From a checkpoint of a small autoregressive pixel model: 16-pixel images.
Rows from block 7 of a small autoregressive pixel model, named by matrix and row number. Rows with one number belong to one neuron. Each number is 128 + 24 x the weight over its row's rms, rounded and kept within 0 to 255. All counts start at 0. After the name is the row's rms in percent of the matrix's.
After each neuron's rows are labels from the 100 images, of 14976, where the neuron reaches its highest value: "responds to" is what is common among them. Only what is clearly more common there than usual is listed. The data: small renderings of single solids in any pose.
# fc1: MLP up (model.blocks.7.mlp.fc1.weight, 1536x256), inputs 64-127
# fc2: MLP down (model.blocks.7.mlp.fc2.weight, 256x1536, transposed), outputs 64-127

fc1.65 109 [172 123  95  93 126 116 116  93  90 155 117 141 140 127 154 101 132 104 148 137 190 112 150  68 123  82 160 123 169 105 136 136 121 130 127 139 121  99 107 158 118 105 116 158 122 111 111 131 139 147 155 161 140 168 101 127 102 155 141  89 135 119  97 191]
fc2.65 101 [ 92 143 173 105 119 144  94 135 166 136 141 151 145  98  81 151 103 144 128  65 118 145 112 131 123 149 125 138  66 103 170 117 156 141 110 106 131 164 128 127 144 117 136  97 151 128 120 132 118 101 130 103  90 158 108  94 178 101 116 136 153 150 144 115]
responds to: purple; pink

fc1.322 119 [152 110 114 127 113 140 155 118 150 138 126 160 119 168  39 116 125 131  89 131 164 136 107 169 129  99 166 132 121 123 150 106 111 134 150  64 167 165 170 149  99 128 119 133 133 138 119 145 113 161 118 110 116 136 131 120 112  96 122  91 151 174 135 117]
fc2.322 110 [137 129 119 106 155 109 110 125 154 125 130 130 133  76 148 146 141 171 140 140 130 113 114 126 164 182 115 113 109 119 136 146 128 127 111 210 135 151 115  82 128 137 129 155 138 130 144  80 127 109 132 133 115 119 128 139 143 122 131 155 131 106 170 139]
responds to: metallic; red; pink

fc1.201 095 [154 136  88 109 149 156 114 166 101 139 115 111  88 129 165  98 191 136 117 135 157 113 152  96 149 136 106 122 141 141 155 108 129 108 100 111 146 147 129  51 162 130 139  86 145 155 138 157 143 116 117 140 139  91 136 108  93 131 114 153 133 104 128 146]
fc2.201 153 [109 124 178  99 118  99 124  88 127 135 155 160 130 163  91 157  94 128 146 169 137 149 127 186  99 132 138 118 161  79  80 127 120 138 139 118 138 122 120 152 109 125 145 135 119  99 131 142  60 127  75 156 108 184 108 132 157 146 135 122 135 128 118 145]
responds to: white; pink

fc1.676 098 [104  96 107  94 133 143 164 130 113 131 123 126 142 100 153 107 164 126 112 116 101 130 143 148 147 145 142 145 128 152 150 132 139 115  96 103 112 152 148  79 172 102 141 102 119 124  92 148 116 120 143 114 102 152 128 112 132 133 100 144 119 124  83 150]
fc2.676 126 [102 144 142 111 119 137 100 123 124  98 131 120 152 129 101 115 130 125 130 135 151 171 105 173 148 156  75 123 104  72 100 142 130 120 120 117 106 134  91 137 120 115 108 120 168  89 166 113 101 114 123 120 143 150 119 174 198 110  93 121  92  84 180 115]
responds to: white; grey

fc1.131 104 [ 96 131 131 108 109 154 108 143 151 108 104 119 120 130  97 126 111 168 128 126 137 104 166 115  97 100 135 141  85 136  73  78 151 140 152 161 157 189  68 142 130 105 112 125 118  88 176 141 104 119 164 100 109 132 101 138 143 135  83 195 135  98 159 125]
fc2.131 113 [118 101 135 129 118 120 121 123 156 119 173 140 144 127 173  81 135 130 141 105 136 136 124 108 123 125 126  99 152 140 178 128 126 149  72  97 114 134 137 134 131 141 113 123  98 150 102 125 114 134  77 116 116 121 152 130 151 100 154  76  92 101 108 135]
responds to: blue

fc1.180 104 [126 134  96 114  87 141 141 141 114 120 158 127 159 120 178  96 150 101 150 173 173 158 161 118 113 148 131 151 145 133 126 138 138 121 135 161  99 148 138 112 134 154 153 127 106 153 131 141 158 132 126 138 134 120  93 142  91 141 183 104 124 112 120 121]
fc2.180 149 [114 115 174 112 160 161 139 163 147 105 168 118 112 153 167 159 102 148 124 134 127 152  68 153 124 104 128 126 139 122 137  88 150 130  97  83 173 135 125 129 136  99  88 167 141 149 128 120 155 127 123 148 140 146 148 136 147 121 105 118 153 120 135 155]
responds to: purple

fc1.253 111 [148  94 143 125 140 101 117 146 149 128 140 125 109 145 136 154 154 118 147 125 170  90 138 139 119 166 161 148 172  84  99  68 152 117 149 100 141 149 155 111 125 165 108 129 142 105 132 103 130 150 145 105 144 127 104 139 108 124 147 122 171 157 105 124]
fc2.253 114 [123 111 128 125 134 124 132 107 107  82 110 120 175 158 102 117  97  81 145 165 116 136 139 110 110 102 112 105 166 123 128 161 129 127 133 143 106 139 125 142  89 116 128  87 131 118  75 134 101 127 132 178 140 114 120 138 181 165  83 134  91 137 147 123]
responds to: teal

fc1.596 104 [128 141 163 134 142 132  73 110 147 148 175 134 106 116 137 140 109 135 125 153 132 122 139 137 129 160 150 120 137 103 150 161 161 136 124 155 141  93 178 152 101 134 152 183 175 129 107  56 139 134 111 110 114 143 114 154 118 152 137 132 135 107  86 124]
fc2.596 083 [124 116 159 115 143 128  84 117  71 180 127 112 165 102 157 173  62 165 142 113 138 130 113 160 108  82  76 149  94 114 126 152 120 142  81 121 134 115 102 120 147 110 131 137 148 137 119 111 150 111 124 160 158 138 100 135  91 101 129 125 130  96 107 146]
responds to: teal

fc1.575 117 [125  95 158 142 135 132 129 147 120 129 121 156  99 123 116 137 136 111 124  86 129 111 146  92 156 131 152 174 159  81  97 164 155 175 118 145 101 123 160 108 119 122 116 110 139 143 176 134 145 129 120 112 178 149 129 163 180 140 113 119 127 179 124  95]
fc2.575 103 [142 130 157 123 156  91  91 116 142 121 117 151 121 129 135 134 117 154 137 142 127 140 141 156 134 119 116 128 133 139 132 124 111 132 102 121  97 134 132 174 121 106 140 154 105 138 142 101 112 138 145 139 108 129 121 181 117 149 113 172 123 124 132 122]
responds to: metallic; sphere; purple

fc1.155 104 [106  93 120 129 114 130 139 131 151 122 139 123 156 140 133 108 123 124 106 106  96 145 139 156  68 130 116 115 100 140  91 150 163 150 140  92 122 129 143 179 131 118 132  94 146  99 115 109 138  56 133 150  93 156  95 138 137 180 123 102 120 165 134  94]
fc2.155 139 [120 169 122 123 128  95 139 145 139  93 129 156 101 111 162 126 162 112 138 179 157  90 124 135 161 124 135 114 153 144 138 132  95 121 131 187 122 158 152  84  90 148  88 131 137 125 120 158 154 174 168 118 131 139 143  98 105  88 125 103 123 100 132 133]
responds to: teal

fc1.343 120 [ 94  93 128 101 127 162 119 144 121  92 103  91 155 148 111 164 144 150 119 184 134  96 114 144 109 130 107 109 129 118 118 132 200 117  81  98 134 108 147 160  85 155 139 130 120  73 139 121 148 159 114 107 148 143 124 145 134 137 135 173 180 151 127 145]
fc2.343 128 [124 145  99 123 150 139 134 159  99 128 124 130 118 111 135 135 136  98 101 134 129 130 137 135 164 142 106 120 167 112 150 123  74 148 129 140 136 105 123 117 100 115 128 137 113 193 129 135 121 163 179 111 103 124  97  78 138  90 126 127  73 129 118 103]
responds to: teal

fc1.144 052 [159 161 141 124  93 132 131 133 130 132  98  87 119 120 138 132 121 136 124 165 132 114 152 121 104 129  96 171  74 123 137 146 159 116 156 118 126 144 140 174 126 115 139 141  93 157 138 119 136 127 110 144 141 192 181 106 106 138 127 130 135 124 137 119]
fc2.144 022 [119 125 110 132 143 179 137 135 155 150 131 137  95 134 132 131 137 116 127 134 103 152 163 141 112 132 114 160 110  92 121  88 111  65 170 111  95 120 159 133 132 113  84 137 156 132 123 139 157 125 143 124 126 119 152 100 119 122 129 149 145 117 143 190]
responds to: white

fc1.120 115 [142 144 109 126 175 106 137 197 119 121 133 130  90 138 150 147 111 161 141 158 132 136 132  95 126 140  62 124 128 129 154 155 130 123 147 124 156  92 107 138  70 123 116 109 118 109 121 166 116 177 104 109 155 157 103 191 153 136 141 124 120 153 101 140]
fc2.120 110 [134 105 165 121 147 130 111  59 129 126 133 144 114 139  96 122 114  85  83 131 104 102  87 150 105  80 166 110 143 167  97 144 147 157  97 169  94 147 138 111 165 165 127 158 148 147 144 114 134 105 144 131 107 126 150  78 115 151  92  94 165  83 131 112]
responds to: purple

fc1.569 119 [115 141 106 129  99 123 134 143 129  74 141  75 132  99 140 142 165 148  93 103 148 144 112 131  96 178 128 118 132  78 149 134 142 157 109 123 111 159 124 136 132 117 103 147 133 158 164 104 143 148  96 114 132 101 127 112 150 135 162 145 111  76 155  99]
fc2.569 128 [138 115 159 135 140 128 122  91 125 151  83 170 135 117 130 123  95 111 112 166 145 141 138  99 147 100 127 159 165 180  99 138  97 123  93 132 147 107 117 116 119 113 159  87 120 163 119 145 132 136 156 135 118 141 131 134 126 130 137 102 158 136 128 148]
responds to: teal

fc1.549 114 [155 111 129 114 130 111  95  71 110  98 164 134 149 145 105 176 126 122 139 131  71 176 164  81 151 119 150 208 169 106 127 173 146 133 125 146 167 154 123 109 127 108 128 175 132 103 121  95 160 103 133 157 140 149 111 116  93 163 109 125 116 150  97 113]
fc2.549 071 [117 155 139 137 139 155 131 181 112 159 145 100 100 120 128 135 122 133 125 119 169 102  87 102 123 150 131 113 123  96 120 110 127 109 134 112 143 110 168 165 104 128 140 119 101 114 109 143 156 112 120 132 124 131 161 133 131 168 141 103 136  80 124 140]
responds to: purple

fc1.29 102 [132 141  83 140 139 130 169 102 149  98 136 123 168 164 143 118  99 131 121 121 141 130 159 104 108 141 233 110 117 151 165 130 120 157 136 151 177  70 116 110 140 147 122 124 110 102 113 100 164 174 142  91 151 139  73 135 130 114 163  91 140 119  80 103]
fc2.29 131 [128 165 197 140 125 148 122 131 117 132 123 135 117 147 102 156 139 105 163 140 156 129 111 152 151 102  79 160 154  98  76 101 151 127 106 124 125 182 135 142  75 122 157 128 108 146 117 119 113  67 150 180 119 124 156 138 112  94 121 131 132 152 134 122]
responds to: purple

fc1.154 125 [160 103 132  79 104 129 123 156  83 183 159 133 141 122 149 115 119 104 145 165  97 123 141 145 138 171 144 148 123 104 136 127 166 106 157 113 122 125 102 114 120 161 124 137 117 127 136 156 156  99 115 128 134 130 130 123  98 121 146 146 117 133 149 106]
fc2.154 073 [113 151 114 190 155 162 160  80 133 138 121 116 146 123 137  98 153  89 112 129 156 150 114 159 105 126 135 110 110 151 152 136 109  94 137 148 156 154 157 105 151 141 131 109 117 118  83 108 111 189 162 115 142 122 114 125 113 124 170 125 139 122 169 161]
responds to: purple

fc1.580 097 [ 91 136  85 151 155 108 115 107  87 153 130 122 106 146 150 146 122 126 188 116 130 124 115 113 143 117 185 142 127 114 130 108 140 134 126 107 145 134 159 152 139 106 139 109 138 109 131  93  98 162  94 117 153 116 101 110 140 118  93 107 142 130 142 146]
fc2.580 126 [116 116 183 122  94 140 123 142 148  93 121 137 156 119 125  98 153 161  99 109 115 161 140 142 128 115 113 115 153 134  97 192 141 150 130 153 122  92  97 116 123 121  67 118 115 149 135 154 139  82 118 137 134 139 137 143 146 128 167 170 140 123 132  99]
responds to: blue

fc1.557 116 [122 128 145 165 151 120 109 113  82 135 135  78 114 110  98  85  93  92 124 109 145 169 136 109 137 111 173 104 140  66 142 111 140 166  96 180 135 118 114 172 117 114 115 132 152 168  87 119 168 147 146 154 128 108 104  98 162  83  88 120 141 178  62 155]
fc2.557 129 [138 111 114 121 145 141  98 130 166 160 154 169 140 192  89 168 140  96 132 148 129 140 149 164 113 144  71 129 104 147 122 145 120 112 125 142 143 132 138  94 147 117 168 124 153 128 162 143 131 114 147  99 173 122 131 127 104 105 116 145 127  91 128  61]
responds to: blue

fc1.19 106 [ 90  75 176 157 136 135 158 129 136 113 160 125 164 126  70 110 118 149 139 155 170 135 126 106 136 156 166 114  85 132 101 127 123 109 128 139 162  86 113 112 117 160 160 120 144 170 127 155 117 116 109 114 156 162  91  94 136  82 149 110 111 119 129  88]
fc2.19 097 [129 155  75 117 123 135 109 134 124 160 132 141 139 122 152 153  98 160 114 111  90 166 131  97 159 153 143 144  99 136 162  85 116 136 145 150 164 109 140 185 141 136 116 134 106  94 115 128 101 144 153 148 109  93 188 115 109 145 121 168 110 130 102 152]
responds to: white

fc1.601 120 [113 114 139 166  89 147 143 115 184 115 103 155 106 138 102 101 120 117 133 143 100 123 143 135 106 152 120 147 191 137 155 120 150 132 152 133 148 110 114  89 137 108 136  99 160 112  85 102 151 174 159 152 170 154  99  95 127 172 134 129 126 122  72 116]
fc2.601 107 [113 151 170  91 159 123 136 157 106 120 153 119 116 128 148 124 125 103 144 125 146 146 139 153 137 157 157 108 112  73 108 142 142 162 129 122 149 158 169 180  88 139 131 134 122 136 140 140 124  68 138  77 104 131 176 126 115  90 109  99 119 128 165 127]
responds to: blue

fc1.546 060 [113 103  86 149 129 152 165 116 114 124 128 118  49  92 133 110 117 135 174 111 101 131 122  98 157  76 184 140 159  96  97 113 114 111 138 166 140 127 174 174 175 126 152 104 103 112 144 120 128 153 129 107 120 105 111 121  68 117 119 171 121 112 115 122]
fc2.546 024 [111 146 133  93 112 108 127 140 110 115 101  92 152 103 102 155 137 128 135 142  89 102 114 138 136 191 111 152  68  94 117 171 137 115 140 159 134 134 114 107 110 173 116  89 116 105 124 145 132 164 159 150 123 127 155 119 153 155 131 175 123 132 151 201]
responds to: blue